From a checkpoint of a small spectrogram enhancement model: arch unet, batches of 64.
Rows from block 3 of a small spectrogram enhancement model, named by matrix and row number. Rows with one number belong to one channel. Each number is 500 + 40 x the weight over its row's rms, rounded and kept within 0 to 999. All counts start at 0. Numbers have three digits each.
After each channel's rows are labels from the 100 clips, of 14976, where the channel reaches its highest value: "top examples" is what is common among them; "peak on" is the class under the peak. Only what is clearly more common there than usual is listed. The data: single English nouns, adjectives and verbs, spoken by a formant synthesiser in many voices.
# convs0: first 3x3 conv (model.mid.0.convs.0.weight, 96x96x3x3, each kernel summed), inputs 48-95
# convs1: second 3x3 conv (model.mid.0.convs.1.weight, 96x96x3x3, transposed, each kernel summed), outputs 48-95

convs0.20:521576432499495469558499519533484524512537518501510553558519503451471550520507572564474425500455463563528484493514531568525541554482499481494444
convs1.20:472400535486545530376481488523425464539466519497506453487477513502568496475572485454515523496561494510455507529522498441516408520535424525490448
top examples: thin (high-pass); white noise
peak on: /s/

convs0.45:510435507477448498464479501528448526541478552446509497510418535496505556491550487539525493460456535548570541534522442494557482529507522581474505
convs1.45:441529527535517502507510383482481480401487554534465526497537476462467491508457533485483499495494507512550461469505549521519451515433527484498523
top examples: /ɪ/
peak on: /ɪ/

convs0.3:473535497483475515471497445472520546402416548520552505472482433478505441515532458504513480585459517480493496536489447503489488491485494522543482
convs1.3:447474446583532531481516512417493436603542488475479516479477451477484510471441463475538558471470532469440483481556448471583448475489513522508506
top examples: /t/; clipping; thin (high-pass)
peak on: /t/

convs0.55:503526488485488517549536531476495441557532495512473521480556488463435532457523577552452479498465450496480385519464556540547587522473474479512526
convs1.55:518422494425518560410499493503442483510526502448481506475499465488568511491520462484566563476595472525475511551542511489500385524511382523469497
top examples: thin (high-pass); /s/
peak on: /s/

convs0.50:538554448474457525569464481492453413464484514518467490434491441447394566471489544528445467487435509497491445536431484554478542512469535494536480
convs1.50:532407495491549511426547474485478498509549499434526531480513470479557488522495450507555543508576497531458496552580537496526401565515408542458505
top examples: clipping; /f/; thin (high-pass)
peak on: /f/

convs0.71:495554487466469451502508531441463522412448491494474505474488465546523499553490452529515431597485478490508534455541521446455525514448543517473588
convs1.71:460459555547514466511480536485506477572512427514527477515450513575534498517435499398499534458398469512495458503476451470539449520549508434532496
top examples: clipping
peak on: /t/

convs0.49:521447471444494519455523520569504602527479537507504491595516521433542542493456519495577554455452545553594513485527491509505524501498523556482459
convs1.49:441546498544587498487487414471472477437497497429453497402501488482504551467501481515533475447490517498470441466506469488582473488504476518405471
top examples: /ɔ/
peak on: /ɔ/

convs0.48:477472458528519476519494432520562478496550491454544515600497480455503530394541484597457513497483521510504536405520469538520459501522471498561400
convs1.48:499556513429488537464604551456506507412495508510471516390478515473478530495475507473526488470477537458529486476505544488526473479453473522461465
top examples: /ɪ/
peak on: /ɪ/

convs0.80:467480496438508528476521527500483514438539451536535565540513466483555438504543454502544521561476498502544570488567428468442464502450438534529447
convs1.80:464587486567556481509451415445491499567473431498439521498473518426463587547497498495474468492506525487553427397499467491494476462514595508495477
top examples: /ɑ/
peak on: /ɑ/

convs0.41:535495563448480549462535491532518533557502472546580554508557467547561478501517509454562528530449550493481579442529536459426561521485443535560544
convs1.41:514519473538519491454470510467487468484436426445471472518463464473441582516481449472512485525590485487475421471500517451512422492491546446476475
top examples: reverberation; voice: deep voice; thin (high-pass); /ɔ/
peak on: /ɔ/

convs0.63:482512489521448556443428481514496463438512492535550549409529487518496389460526441468536502549462539505509566459506476472492449479522458543515492
convs1.63:548501483519514511538541519438524448595467441496519493524456433467413536522444472484485488575485562459521486450531557476438488460426589447550514
top examples: /t/; thin (high-pass)
peak on: /t/

convs0.27:501418520489489491412479458528525476455483482546487534514444439552504548438429498541500548551479504447440516472502498478497560478451420556598588
convs1.27:514551500483439506462486579435467481601482539496484545480505504527483498466541471487548483447471537495523460489535547538517442559466495571462493
top examples: /ɪ/; /eɪ/; /i/
peak on: /eɪ/

convs0.83:524500481476494531510499583594508516481514507530532561464552469500500469515491505492587507484457547486487545451588514475454540526431453564535491
convs1.83:464545527484481494505478460496494508513482427449481492443440505489513617516517507471547426547533476490494444455438490496444502476524523436455454
top examples: /ɑ/; /p/; /ɔ/
peak on: /p/

convs0.94:508448459470536466464497504575504599519470565493512472632521522433560580471472515509530541479440534539549520481564471519551525512472548570464458
convs1.94:464561500510557526489516443450467490456516513449454527379522494479518512470520479506552481433508525515479425493500507505582492516508447547407473
top examples: /ɪ/
peak on: /ɪ/

convs0.35:538470461485512542516501464419481450525527483525515491458445505543541463431519463515497588472495549448460544482499460484450501463579439534552549
convs1.35:540449450449456427583467512472523514454468513473534508576485435524479500525468490492470507455501487506445433506536523515490503547434465508493490
top examples: muffled (low-pass); white noise; pink noise; clipping
peak on: silence